config = dict(
    model='autoregressive pixel model',
    levels_per_channel=6,
    vocab_size=217,
    width=384,
    norm='layernorm',
    activation='gelu',
    mlp_ratio=4,
    head_dim=32,
    bias='all',
    qk_norm=False,
    tie_embeddings=True,
    cautious_weight_decay=True,
    steps=15500,
    batch_size=64,
    final_lr_fraction=0.05,
)
Rows from block 3 of a small autoregressive pixel model, named by matrix and row number. Rows with one number belong to one neuron. Each number is 128 + 24 x the weight over its row's rms, rounded and kept within 0 to 255. All counts start at 0. Numbers have three digits each.
Before each neuron's rows are labels from the 100 images, of 14976, where the neuron reaches its highest value: "responds to" is what is common among them. Only what is clearly more common there than usual is listed. The data: numbers of one to four digits printed on busy colour backdrops. In brackets: how many of the 100, against the usual share in percent.
# fc1: MLP up (model.blocks.3.mlp.fc1.weight, 1536x384), inputs 351-383
# fc2: MLP down (model.blocks.3.mlp.fc2.weight, 384x1536, transposed), outputs 351-383

responds to: green ink (78 vs 8.2); on a plate (71 vs 40.3)
fc1.461:135097160115147126146152153128095164132085156122093148108151131117124142116106159101167181111139069
fc2.461:181117150094099135114133122049125118116074160113145156095129130136129095107131165118109106137140129

responds to: bold (94 vs 46.6); length: one (57 vs 24.6); red ink (55 vs 8.4)
fc1.195:130120135125172133114116115147122158138158109150103081168130110112168161154134096126100115141123169
fc2.195:110127126122103097145104133123169093120100135107134156125114113129138123113121099089135121085088115

responds to: on a plate (86 vs 40.3)
fc1.363:143144145143136112114126080147086157105117113122117146123142083152185143147138149116110120110148128
fc2.363:092121130092141148147143109164148114121132140168146125115135154185087105161151078168091147129157143

responds to: white ink (25 vs 8.4)
fc1.421:136124145131178134100166118131144152118148118114089113103091122128148167126124131154133118167122165
fc2.421:113178166145113122158133140125141150153097143115133143150104132176182132121133104117139152146147149

responds to: yellow ink (60 vs 8.4); length: two (51 vs 25.2)
fc1.482:111105117140145159105122143140140137151106133129120085156136122097120131122155127131132105149120123
fc2.482:144156112082100143123089139137154137116134135122132097107096131145121100112167171110112092136124137

responds to: red ink (52 vs 8.4); green ink (27 vs 8.2)
fc1.600:128099150115121096161111100120101131138124171091059064104087121155148164128150133141114113119129142
fc2.600:162074093096043096089160133129133100100113146111100157145172107093077105133117146116136161122109098

responds to: green ink (82 vs 8.2)
fc1.535:117172136159109133149118122119137163101124118145139118155146114111149087127102149127128138177188061
fc2.535:125156114135148134144141133133115119095142081125124149161128119109139128110114145130093136147122074

responds to: teal ink (67 vs 8.8); green ink (30 vs 8.2)
fc1.641:092161142163131154148143097118110142135134090134134114109131134132149132140073171124113134081073173
fc2.641:105141134157154114152124124136146159108140118098122116137143143148126163119146150106122180104116126

responds to: teal ink (44 vs 8.8)
fc1.136:103107128185124121132131130137101130146130106076150110126098126161107131095119152148127127148122134
fc2.136:135100108134150158160107108149145161106128144129097119121149145133156128156172143107133163141093152

responds to: red ink (43 vs 8.4)
fc1.257:150115122143130127127125104144139154113104112134054137175098119123158137123116116074127145158098110
fc2.257:093089104156115138088118106104100105141149128068096093123147098153094157108185111144167133146160165

responds to: bold (74 vs 46.6); pink ink (59 vs 8.7)
fc1.71:135116113102154122139183104136129116158105118157160151128140113113114159132098115115170122121127102
fc2.71:098124131178124128137120122131118161154082130113139128150158141103146105120143140132161121106107086

responds to: length: one (52 vs 24.6); orange ink (34 vs 8.4)
fc1.83:134157135143126128123121116162142139143128103104101132140109112120115114098136132127143118135097110
fc2.83:113139128143162138145096150126174096119086135106146108141139125147119100131138090129145147143125139

responds to: orange ink (60 vs 8.4)
fc1.279:136174153132127141147102111092096105164090148131154133101095132122166156140155112109114145125149150
fc2.279:141121118106145129093144122147116117117148101140103145123113130110113106135129140141161135130097125

responds to: yellow ink (44 vs 8.4)
fc1.747:094116167140158102126069140117137108148150115126149124084132099143137145087132181163102108099161137
fc2.747:119090139136113155117108097125132147135084142119141152111134119135128122134141109138149137136104163

responds to: white ink (83 vs 8.4); bold (76 vs 46.6); length: two (53 vs 25.2)
fc1.567:101138123151117174158128116120133188126114086114138113124133137143152129105124142118098174137156125
fc2.567:089170153122145112138119121088144151128164128108135108101139160139110119112121133133107102101115124

responds to: purple ink (50 vs 8.2)
fc1.418:112065128162174141077102143130117134131115164091126116091128143114125123098139162149134123131184062
fc2.418:138168114144094084136120104092185106144155082121087128119129102136103155180151106146116139123117167

responds to: on a plate (80 vs 40.3)
fc1.319:157163134174152129124136128127137138177069164123141157125154108120142132108111106154172152167124107
fc2.319:138162093129122061130116120105146084182123099111127128110157142114097150174157126147135130137111130

responds to: bold (82 vs 46.6); blue ink (26 vs 8.3)
fc1.597:105115117172211134078133147143162126157110110123173118128129139133146114140117147161140116162153129
fc2.597:156121116134101137174155126152136129140109172125121137119128159106137118141104138125138134101095149

responds to: yellow ink (25 vs 8.4)
fc1.393:123117185163110141125084113126191127190113149120080127115138121137122135095163105158137118103168137
fc2.393:112127123145146125117121146138118094080154157075137110079114144143107114104119112131105098116164144

responds to: bold (74 vs 46.6); grey ink (66 vs 8); length: one (64 vs 24.6); yellow ink (28 vs 8.4)
fc1.177:116109146159119126141112105106114152173096091126158113132116134123176145101151113182140136134127125
fc2.177:126106118080119131108130148171153097116159095127117098071115098116113136115161112138137123147142125

responds to: yellow ink (70 vs 8.4)
fc1.765:088110114172136114120131122152168151124137096098130079143099113157170173074088171124116132124103146
fc2.765:121125115101124111134158142143141080142147103110132124084121123132104104145111103130116112114132171

responds to: red ink (43 vs 8.4); green ink (33 vs 8.2)
fc1.239:103144146130131128148142179107109162110081142104069063132115152095126158131126120132131150144145104
fc2.239:163107102152098096119180139148134101131110123099145103146150130103110129113127161168160179150105107

responds to: yellow ink (27 vs 8.4)
fc1.33:119119167099127130152150129144190115133124127114126099157079138151118181100141088095161120120098166
fc2.33:115147093137169134127173144129147153111131122141148062109134133110085131164127168189090152118135126

responds to: grey ink (30 vs 8); pink ink (28 vs 8.7)
fc1.130:153100162142146100135073136080138124144095172103150134127073170121138130121106150144116098114180153
fc2.130:141079134113101142133107141149153144135161122116091147152122163132097118113153091153153078167128138

responds to: teal ink (41 vs 8.8)
fc1.382:071136128106238163130115151076121131163135155136148093131138163111117090110122103145136140152082111
fc2.382:110129092092130158100115136087101145148144116093123103088113141125099112124105158081156132124083134

responds to: orange ink (26 vs 8.4)
fc1.32:150088124125118084135113118146157166136120150133125135112084102121138124157186133137130138096128112
fc2.32:135074148159086168144109091167138136120111136128131110107087117117131131162147153142134134108128088

responds to: purple ink (84 vs 8.2)
fc1.264:096127138154153152136141158131181143155160063127093108105131148152115138126126141151148126168106156
fc2.264:126143178164124171187138153122124129106098113157137144143129099134155117165121117179133126136139117

responds to: on a plate (81 vs 40.3); brown ink (39 vs 8)
fc1.663:130180158142119075109099153129134150104098126083095133158102111099160172122113106116109105138153121
fc2.663:156171122140134092096051139131164142088099148109102088119109124090165123118142181105136107148109118

responds to: green ink (86 vs 8.2)
fc1.484:087145129151125137130128161133146176122091149108115115145130135121176146145067165115127144179106129
fc2.484:107110158132126126149117143136130090172150125107130167148142085141155136122161108140152147098098118

responds to: white ink (28 vs 8.4)
fc1.35:120124114102127093119093147037105164184116153107141131161122143129085110137136129158130126109143079
fc2.35:130143145151097138159093123112175103149074143141138112169133131138153120122124108105118122122107079

responds to: teal ink (91 vs 8.8); bold (73 vs 46.6)
fc1.581:098115153122110131099139092122188176144102140144139123095141116146113149152081181108115093128137122
fc2.581:126115111147144124166106163149118095157135114134164116178076152108138114134110099154146144158133103

responds to: white ink (73 vs 8.4)
fc1.463:128146154117136121098140156078092151136086146102154127147100132129173139134115164149118141146160115
fc2.463:149111126062132059095120134115146140143173079134109157107161192129141096144111118138105146138136107

responds to: teal ink (37 vs 8.8)
fc1.215:108137146141126171154139112127098169130083148112132094139119134103145129143112118093130165109091098
fc2.215:126097098102152099112113146159120133150178110109112158138166127163148135138122092112160134111141140

responds to: black ink (65 vs 8.2)
fc1.217:143165144134110114089107141117141122157084168125141131152105140105168155145150106107106126153150141
fc2.217:131078157101146130103128166111151120125139097150094162116140167136090074138151125143090158156126129

responds to: teal ink (53 vs 8.8); blue ink (44 vs 8.3)
fc1.689:106110131143161097113119109109109139175103125111114080130080120124119098134121093134171185134131166
fc2.689:146146124176090162159083141156119166075108147127151137163114138136136099109131162111131120104160106

responds to: teal ink (57 vs 8.8)
fc1.731:120102150105162133127122121131115154144094180151121087100145172147136132136118114094145117125092151
fc2.731:114130143099147147112107122105125131170145120136117137108118163137109162122097112105123119138070161

responds to: yellow ink (50 vs 8.4)
fc1.40:138186125154113141155099107128154141090148085097078111163101157113126115090095085109113128126093174
fc2.40:127144105159139169169073157153138094108135141126092099156115098109104114123141105141145123148138155

responds to: red ink (28 vs 8.4)
fc1.54:087149124126187167109154138121112139168134149149115111101141129116105135137135126166168119208139106
fc2.54:126126128119155186118144140140109152115084117138110114087114117111135116157132133114179153190133125

responds to: length: one (59 vs 24.6); teal ink (53 vs 8.8); green ink (28 vs 8.2)
fc1.648:075095140129136129095117153110109152159107123109136091160129150082146156128096129143134102130140119
fc2.648:154152144086119157129169107175130130143127166118107121119118101124150116102133109130128126115150168

responds to: bold (77 vs 46.6); green ink (68 vs 8.2)
fc1.607:114116159122139097131120123135084137125094138117080118141126142094143122160112158157084124138139103
fc2.607:110128137106125113128147174107136121131106114140145121147154181122100093072113107175132122137125100

responds to: blue ink (57 vs 8.3)
fc1.396:090123151143125107062122111125137124144075167146138113113082123113173077164112118122125178150122109
fc2.396:115144146110112124131142134120097128118154107146105149136129253157110154105097099130136205116130148

responds to: black ink (37 vs 8.2)
fc1.88:174077122129113120150156147148112125137104179118105112108141136161103155104102096133191130094173099
fc2.88:125148123120109100142131153125116131097117125102134120107129161149128105123147088122129147121146133

responds to: green ink (55 vs 8.2); brown ink (34 vs 8)
fc1.647:103159116160121107159125091132118139146128131107145087131143120113170172131154119117120125122128153
fc2.647:120128151135104138142130111112175136109110137118125095106153110126117108128156146128152091140128106

responds to: green ink (89 vs 8.2); bold (75 vs 46.6); length: two (53 vs 25.2)
fc1.341:079135138154129140121102121135155140142087146137156086175148140097154117130078168113109091177102093
fc2.341:128144172099132157077095121093168110131126180153122151122123123132104083162133120120112099101159123

responds to: pink ink (78 vs 8.7); length: one (50 vs 24.6)
fc1.762:129109146116149135139116107072131126140103144156148114143096104131138108095122093196185112143124130
fc2.762:152137080129112126136158131132118099091155142101137125118146094113132175112106116126165161121137148

responds to: black ink (66 vs 8.2)
fc1.753:139119143126131109108160121104096132155132147136110114130128144121143170101131141146145145146159107
fc2.753:149137111130131082125149158151122077119192119108134133138133147120119119142114106137140157142144104

responds to: green ink (82 vs 8.2)
fc1.274:096162143186151096138101130127110155147111124158150131137120153101181115149072154132102188142138094
fc2.274:094102123130129089132137118142125110114169092106123121121115160098096127118127178133152117147122089

responds to: red ink (100 vs 8.4)
fc1.293:126126137130185120155125101137150134180087132115112140117126125096136136107128136163157152126135126
fc2.293:157179099119145142144153151135111116128150129121113158110130084127116116146143121129161143100124130

responds to: pink ink (37 vs 8.7)
fc1.545:140166145136125112109126145141170121120160099125128128139144131086130143146152123126140115137165155
fc2.545:126103123146109125140111134124165130147124131136117113190075146107149137123124141122132080196124106

responds to: white ink (64 vs 8.4)
fc1.628:123163125144124160140128138144121174158147118100109119142129142139137138121130131138143125149163109
fc2.628:154117115130103160122120130121138126142117125131126148139148149139107112133155117153128146177142110

responds to: teal ink (68 vs 8.8)
fc1.398:129115148132088130173119085130144152152172100138123088134112120161124131128137113164131146125112124
fc2.398:150112146142122158151126124101149133099178071101128121127171132144114138139118137135139140146142141

responds to: yellow ink (59 vs 8.4)
fc1.118:101130167118126117150091111156156136133124103141109118118097122149144197108133185140131122145137157
fc2.118:124104149082096133092095120137131177154140116138094133125115148171113166143152156120121114182112140

responds to: on a plate (80 vs 40.3); brown ink (25 vs 8)
fc1.105:156122162121169127120147125109118112160113101137134124091120127123133149105114152154160145171140107
fc2.105:104107151111105145119078129135081093151148118148127162122125119108126095091092110122117069145134126

responds to: teal ink (45 vs 8.8)
fc1.425:147142149121172127170136128127088138138120137142101091138127130119128142086109063141118170116135111
fc2.425:139159128134144089117116113141169121171130109106116169143127116137130136109163106129145152104146133

responds to: white ink (35 vs 8.4)
fc1.703:125179139152116120153099124129159144163144093104095108113150136142128148100124119123154125151126138
fc2.703:147141075148110104133137111147162149108119163122122116120137124152115133112149142104110146119128128

responds to: length: two (57 vs 25.2); last digit: 6 (30 vs 10.1)
fc1.519:078063171141105130109135112121174103132098154102094075102095144144113158103138131133183079129137131
fc2.519:131123075146093113134089129127130123138132133090153169164167115123132157122106147116137112112135077

responds to: bold (81 vs 46.6); white ink (41 vs 8.4)
fc1.113:111086104101154148132127113169140131155108152120130119128156140140135098103141118140135142146180111
fc2.113:117129097121140103124158163081151111120168109137125137130136126115105147173114143123112132110116145

responds to: white ink (32 vs 8.4); yellow ink (28 vs 8.4)
fc1.69:100141164122124104112115106142067147090107130095122116134118144143130139118099115176117158147169141
fc2.69:100108111120139167118177113140097151106114156128143089109137102086117115134174108103126122131158112

responds to: red ink (54 vs 8.4); blue ink (45 vs 8.3)
fc1.324:160144113132213110102134150164100198173077133125113113150151140069134113135116122139166151179141069
fc2.324:086097117124108092111132156122101101107134153100159091139105116169136110084137124106168175101142141

responds to: bold (81 vs 46.6); yellow ink (68 vs 8.4)
fc1.173:133142142123176159102158127142135140151125080146122093125140118089135115109140118171110175157153140
fc2.173:158129150135096104164112093134125170087137131149097148155120141156150142148145125120117165131163097

responds to: on a plate (77 vs 40.3); pink ink (34 vs 8.7)
fc1.36:105163102148159143107151114137111131125071141075116135145132131106125124111120114125151131142118137
fc2.36:154125091144174135142121196170131114147119159082159119171134125110131125094092112138132105110118148

responds to: yellow ink (72 vs 8.4)
fc1.501:132114148168126123137132116110139127149099138121142087131150131101156132120164078156122137104166120
fc2.501:087164128132126155168124135134140124145130094122102149135154137170130104132146070127145118132096136

responds to: brown ink (67 vs 8)
fc1.752:115101155161122179111177105167136168128134154118160113117151121113160150123126079095137111144108168
fc2.752:156094129154120171136141156167106126101142114154139168135180126140157127141115129150116128123147107

responds to: orange ink (68 vs 8.4)
fc1.498:152103148134118098152139120113120179145106135100118131143143148121152050077108142139148144160155105
fc2.498:103099140127113104135121149140153130131124145077117132150106128142125115100109083118135081136149150

responds to: green ink (33 vs 8.2)
fc1.754:111113128140114117157146068132126135126133106130147124148101116115103150097120105113170108138108110
fc2.754:131093136127119157179131115146156123157152155100136147140145114147109122101127133154156109126133151

responds to: pink ink (100 vs 8.7); bold (76 vs 46.6); length: two (54 vs 25.2)
fc1.642:122131109123129121119116138086106155142140145149124124156083123111099136095149126101172148141120106
fc2.642:134109114120150151141168111115108086128111140135162145169123110097129126144121118146146143089138113

responds to: length: two (51 vs 25.2); brown ink (49 vs 8); white ink (37 vs 8.4)
fc1.646:087099153152113072119147100100108143132137107116121146101142137129122165138145160133115145130168140
fc2.646:115121113127100116146153126121094118114106115104158119142136129146119118130128141147107128146174098

responds to: orange ink (92 vs 8.4)
fc1.227:147177109103128163127128145155114119114123134123100124132110151118141100140153122129088151117162137
fc2.227:141145126079101101075106114119155100121144125088128133099137161122106132125126108127136085159133125

responds to: purple ink (54 vs 8.2)
fc1.374:114131158166111126106117145146132129138143112138149120115137122154143134110124140142128088105168172
fc2.374:080101157147121162137133147116108131146148144143115125121120108154121103164117095147109132132165137

responds to: purple ink (94 vs 8.2); bold (76 vs 46.6)
fc1.562:099102143174149122161100139120150128125113098110134116101130125124128064142104196164081135117127093
fc2.562:109090146134116164183144164155102180119128100164114147142099110083118142142096147131122112135107113

responds to: green ink (42 vs 8.2); yellow ink (34 vs 8.4)
fc1.588:133178136142131122131120103139135127126166089154059175132146141127112153146157142125141123130128121
fc2.588:136150111113131115101103150111111103154085142125137113125156153153121108094133133138121127113139118

responds to: green ink (100 vs 8.2); bold (75 vs 46.6)
fc1.551:113148108190166094136116097111125166094101097165167142174143120110114094156086137100108136146144109
fc2.551:123101139076145144115149138118152123129182132131122146123150121093137159140118164190163079166122098

responds to: length: one (56 vs 24.6); teal ink (36 vs 8.8); blue ink (25 vs 8.3)
fc1.353:102110136131152132121139129157156158145108129132122118134133123131121133117139125129129186129121106
fc2.353:203127108156108119112128125106131094111092178121149078133088075072092111122120159148125056134126137

responds to: red ink (73 vs 8.4); on a plate (67 vs 40.3)
fc1.47:145187116120169118134159129124124119113113112135115148152175123104128097103142143154115119131127121
fc2.47:160163123135125118139147148107136115086103120141139122152123122139130103147109139141100179138136100

responds to: length: two (53 vs 25.2); yellow ink (39 vs 8.4)
fc1.132:155083153162106139089096121148147096119088137121138101137141154086172152102089120141097110123130090
fc2.132:082141146092154168167120096133130132149133150154145135124153136159157133147146109113135124108156138

responds to: on a plate (75 vs 40.3)
fc1.323:143090134129146143124110131141130161137114119127116147113133131116106135117108148113159138112123098
fc2.323:120137120138150076124106118051169158137143103147102126107161114108083136146120187139113111110098115

responds to: teal ink (44 vs 8.8)
fc1.161:118133168100134159148164118144096147109117141133140136130104139118135131125101108170126202156089088
fc2.161:103123111094154104137130128114126117117154106148054101122124122087063108095134086124157152128077127

responds to: red ink (82 vs 8.4)
fc1.194:139145123172160134112147144122155183133132118129138149180149144097140143160123117136138148139117111
fc2.194:109074106120100122077108130125133161089127134115099130113137079192099128092170164098127114131115153

responds to: yellow ink (58 vs 8.4); length: one (54 vs 24.6); orange ink (27 vs 8.4)
fc1.49:113155143185108167132179123133119155140147132145160141165123133127132149142112138154114103182154082
fc2.49:136136105150140162129160121141079166112122150140121190127158129144137114127123112149109158089134125

responds to: yellow ink (47 vs 8.4)
fc1.327:105145126134150115111122133100149143161123125170131094125111129122113134106133148119114119142164108
fc2.327:074107164137121142126144084105086126182148101176130130107161121132115082161162125131104118124157107

responds to: bold (92 vs 46.6); length: one (69 vs 24.6); blue ink (53 vs 8.3); purple ink (46 vs 8.2)
fc1.370:083106147162129114087135103141186148185134112094104110143127125119131152070112142188133104166113155
fc2.370:140134129143142156125142122167104126135144127103137125079116102089176152127131138127110157125130136

responds to: grey ink (84 vs 8)
fc1.655:098138117130140134172148140131144119130151138184127043184112141130096146113146137142127155154163126
fc2.655:116088121139134148141143109140102142157156163146104098178118125151140127167126126135139132133166100

responds to: orange ink (48 vs 8.4)
fc1.466:125115147153119104077102136133083129157114105118134145132134117114138141095077151138130093138138140
fc2.466:160092105146121122115116138151165113145142124093088128107121134126117118139144116143163148128134160

responds to: blue ink (59 vs 8.3); purple ink (27 vs 8.2)
fc1.711:063084144111173131120102138113121119142126173108140135112117136128101096128101142138118127140104117
fc2.711:086125107134126155137094128117138129152147142112140104120109116139112117128161116125092108086130130

responds to: black ink (43 vs 8.2)
fc1.198:107126125144129120113121119131150122123116135104140132117185135132145148108144109129132136134156171
fc2.198:121114129132129136141154187147125147126171148143135085153114137111116126134073188107093116121148061

responds to: purple ink (75 vs 8.2); length: two (52 vs 25.2)
fc1.586:116090128184162110103127112128125167177113141102125099111140102127179098085090193156134104128103076
fc2.586:128164134129068172140139135113131134112113134128136118152111127109181160157102101107090147130113130

responds to: yellow ink (50 vs 8.4); orange ink (47 vs 8.4)
fc1.645:129122116173169137162130153139144160162083130096114126187159141088111130123116122114091127123135124
fc2.645:083107119184130125120137140130104142113137093085125098065168170157123138144167142120154137085151107

responds to: red ink (95 vs 8.4)
fc1.719:131134156133163088108124115118140128155063127105090106141111129100149146118104130102153135133130128
fc2.719:087112110160153102112093172174134115111144112125111129158129125141094127132114127132119148116132133

responds to: green ink (87 vs 8.2); bold (74 vs 46.6)
fc1.14:102175139142172159156118122118115170120072139152101132161111096117128078119123134104159161111090095
fc2.14:152138147090089042124110144117145116142165092126107141139166138132109140143130129150130118127129077

responds to: grey ink (42 vs 8)
fc1.292:157117115112127127141090134156103144126148140126147131097155123123109116093128120149146111096156107
fc2.292:147154121115143137116127119112137100112106141076149095128124102167142119129157107131099139103123134

responds to: on a plate (88 vs 40.3); blue ink (68 vs 8.3)
fc1.681:127144156141170116123139118182139134111077204124139133129115133127146118104117177097141165147101170
fc2.681:156118134115130108143083115123147187135096172177096158151129176133186165096120151081137125126098111

responds to: green ink (39 vs 8.2)
fc1.284:123169138130164086145138133117102126105109138123093091135059114125171111143129132094101117115145143
fc2.284:088144148104117139162127112153151124123138140155099057114098125103124148125154117111123141149155119

responds to: black ink (73 vs 8.2)
fc1.290:140162168135136118124145126102101143154128173135163095141128132139162163134140148133127071141145137
fc2.290:134129106094151097106141142158119081132096141147143129130137145123129098134119148107153181120125094

responds to: teal ink (32 vs 8.8)
fc1.433:145103108138117147131130110150134115128128112135142121137138138155104134053148111150174124130130103
fc2.433:117158144123118119153148147108149117174120135121144106188125114137157154144113118112129128140122068

responds to: green ink (68 vs 8.2)
fc1.384:130138143110124143098113141113128142154108124182144151154061102106099115083125142108084147160064083
fc2.384:135127140104157088065145132118110081166140100199164135155129102088114091143071136136131053114125111

responds to: brown ink (42 vs 8)
fc1.287:092149135159132132165130114099175130122145078114136097145132102153118128120144117134107123153142164
fc2.287:090137129152165138144108116140141119114109128113140080083168135135097153111132109180103108106145170

responds to: pink ink (65 vs 8.7)
fc1.302:098104138151137163147108092092122144154115115122095145204129093099125138161089129133159117109127113
fc2.302:113107121096159110099118152095134099134134156106120112119121153130090119127165143146141171153151125

responds to: black ink (29 vs 8.2); red ink (26 vs 8.4)
fc1.713:121177138112158112098164175161158117131104149141100123119125127101153081185162114119131186185155103
fc2.713:118131139137155172129140149170094081170115083137117122121144123103189137161155141136127118138172091

responds to: black ink (44 vs 8.2)
fc1.524:138111145116150102113121117150109119146136114153153142126151121130134129113125164134129114104098112
fc2.524:089134127124136184163142139139085169136122119157121098153127125159127120074104138086158153106121107

responds to: length: one (64 vs 24.6); yellow ink (58 vs 8.4)
fc1.149:137108130183100159136162112141091119165131115132134082136127118110139150117097137143161125100151077
fc2.149:099095155114134119098143087111140147130159158090127115168121130165142136126133061129148112102130112

responds to: yellow ink (63 vs 8.4); orange ink (35 vs 8.4)
fc1.424:138142124179136176141157082140157123138093149143146136147104110099125155151139127125094139112136156
fc2.424:126137147133146152166153116144126126120133119114100134149134120168130091130151085147160107150135144

responds to: green ink (96 vs 8.2); bold (72 vs 46.6)
fc1.240:129184147124157150126137126106128205116119124165106157159124112096139115141105184116102156121104096
fc2.240:143107130077117106068120120134124120146135102160127145154163127148112115142105132145148075152146098

responds to: bold (97 vs 46.6); length: one (77 vs 24.6); pink ink (38 vs 8.7); yellow ink (37 vs 8.4)
fc1.142:134142146142155110111151123116075141151108124105101116138138117131161152149099137125110159150132137
fc2.142:144156112137145083096145144132104106077126134113108149094127101138158120135120137133174139110161111

responds to: orange ink (37 vs 8.4); yellow ink (30 vs 8.4)
fc1.75:163158142106134132094110111137115141125129098159104137121088149080118152127162150145124114152164144
fc2.75:130135128124147131133135122129103098133084130125141105106154122119091098105154119154152102099160135

responds to: orange ink (100 vs 8.4); bold (81 vs 46.6)
fc1.571:150150133135133114118120160161075133156135139115141100122127151127130131099137103117095120154154103
fc2.571:153117091087136118100131159152159128056154110103147148133116147133107097136127133107143114128137118

responds to: white ink (26 vs 8.4)
fc1.153:129142129115113136118146102093108120147137116111139104129128110085126198133075131131104156111144091
fc2.153:123147117125135107118163111134152116136145103157155146096144134138134108125111112153080167104129122

responds to: red ink (69 vs 8.4); teal ink (26 vs 8.8)
fc1.17:150128127156208168146141107144115157142099120166119117145105109110126137123134118089142142138097126
fc2.17:120097135103110091116116137121124116126138116118168122123148092165086124117152142138128072115179143

responds to: orange ink (53 vs 8.4)
fc1.104:158146096149140119151139136147094123116112120097129147143092138120166123139160092091145137110142120
fc2.104:132146117087134135130132136128194164119138134110099144094108169071136100094098078143158133152126139

responds to: brown ink (88 vs 8)
fc1.332:079144172153090156149118113131093170119117120107126131117120127139148159161116128105121099130098160
fc2.332:118121141142116139124125135084132143119155123115068107105131124133144154155108160114069121138124143

responds to: red ink (82 vs 8.4); on a plate (77 vs 40.3)
fc1.129:165144142115144146157114084130124158132141100099109143123135139133119131116147133138110133106160124
fc2.129:147167169143139160137135129126116106153128151107123145101149098192130120121101107142154095119155177

responds to: teal ink (31 vs 8.8); blue ink (30 vs 8.3)
fc1.598:081111120144176129104120155075085136174122145156144138142091140107145111135124122141135148152128117
fc2.598:115113109076132155129130110110109088145146113122141142097122125132044090086112136122146157132099126

responds to: yellow ink (94 vs 8.4); bold (76 vs 46.6)
fc1.440:082171164124144157141112123115152149132132085078097112136147102070132149103105143157104120142150147
fc2.440:104137140099123094128084118134126111121134110118086162132178143173141131152139097124110136100162123

responds to: orange ink (34 vs 8.4)
fc1.757:183143134109124129087109137154077135121105136083094138137106116095130110110142087091121162163135118
fc2.757:156113119095120123113084156158109139103145135115138158147116106142120082094134105139134122129141120

responds to: blue ink (27 vs 8.3)
fc1.467:122162137140083152121099121070130147117109125159091115161097148104162094127075134117107106120093126
fc2.467:107098132147125164142155111145123112143121129118128122146127143155166129110158106109135156146148140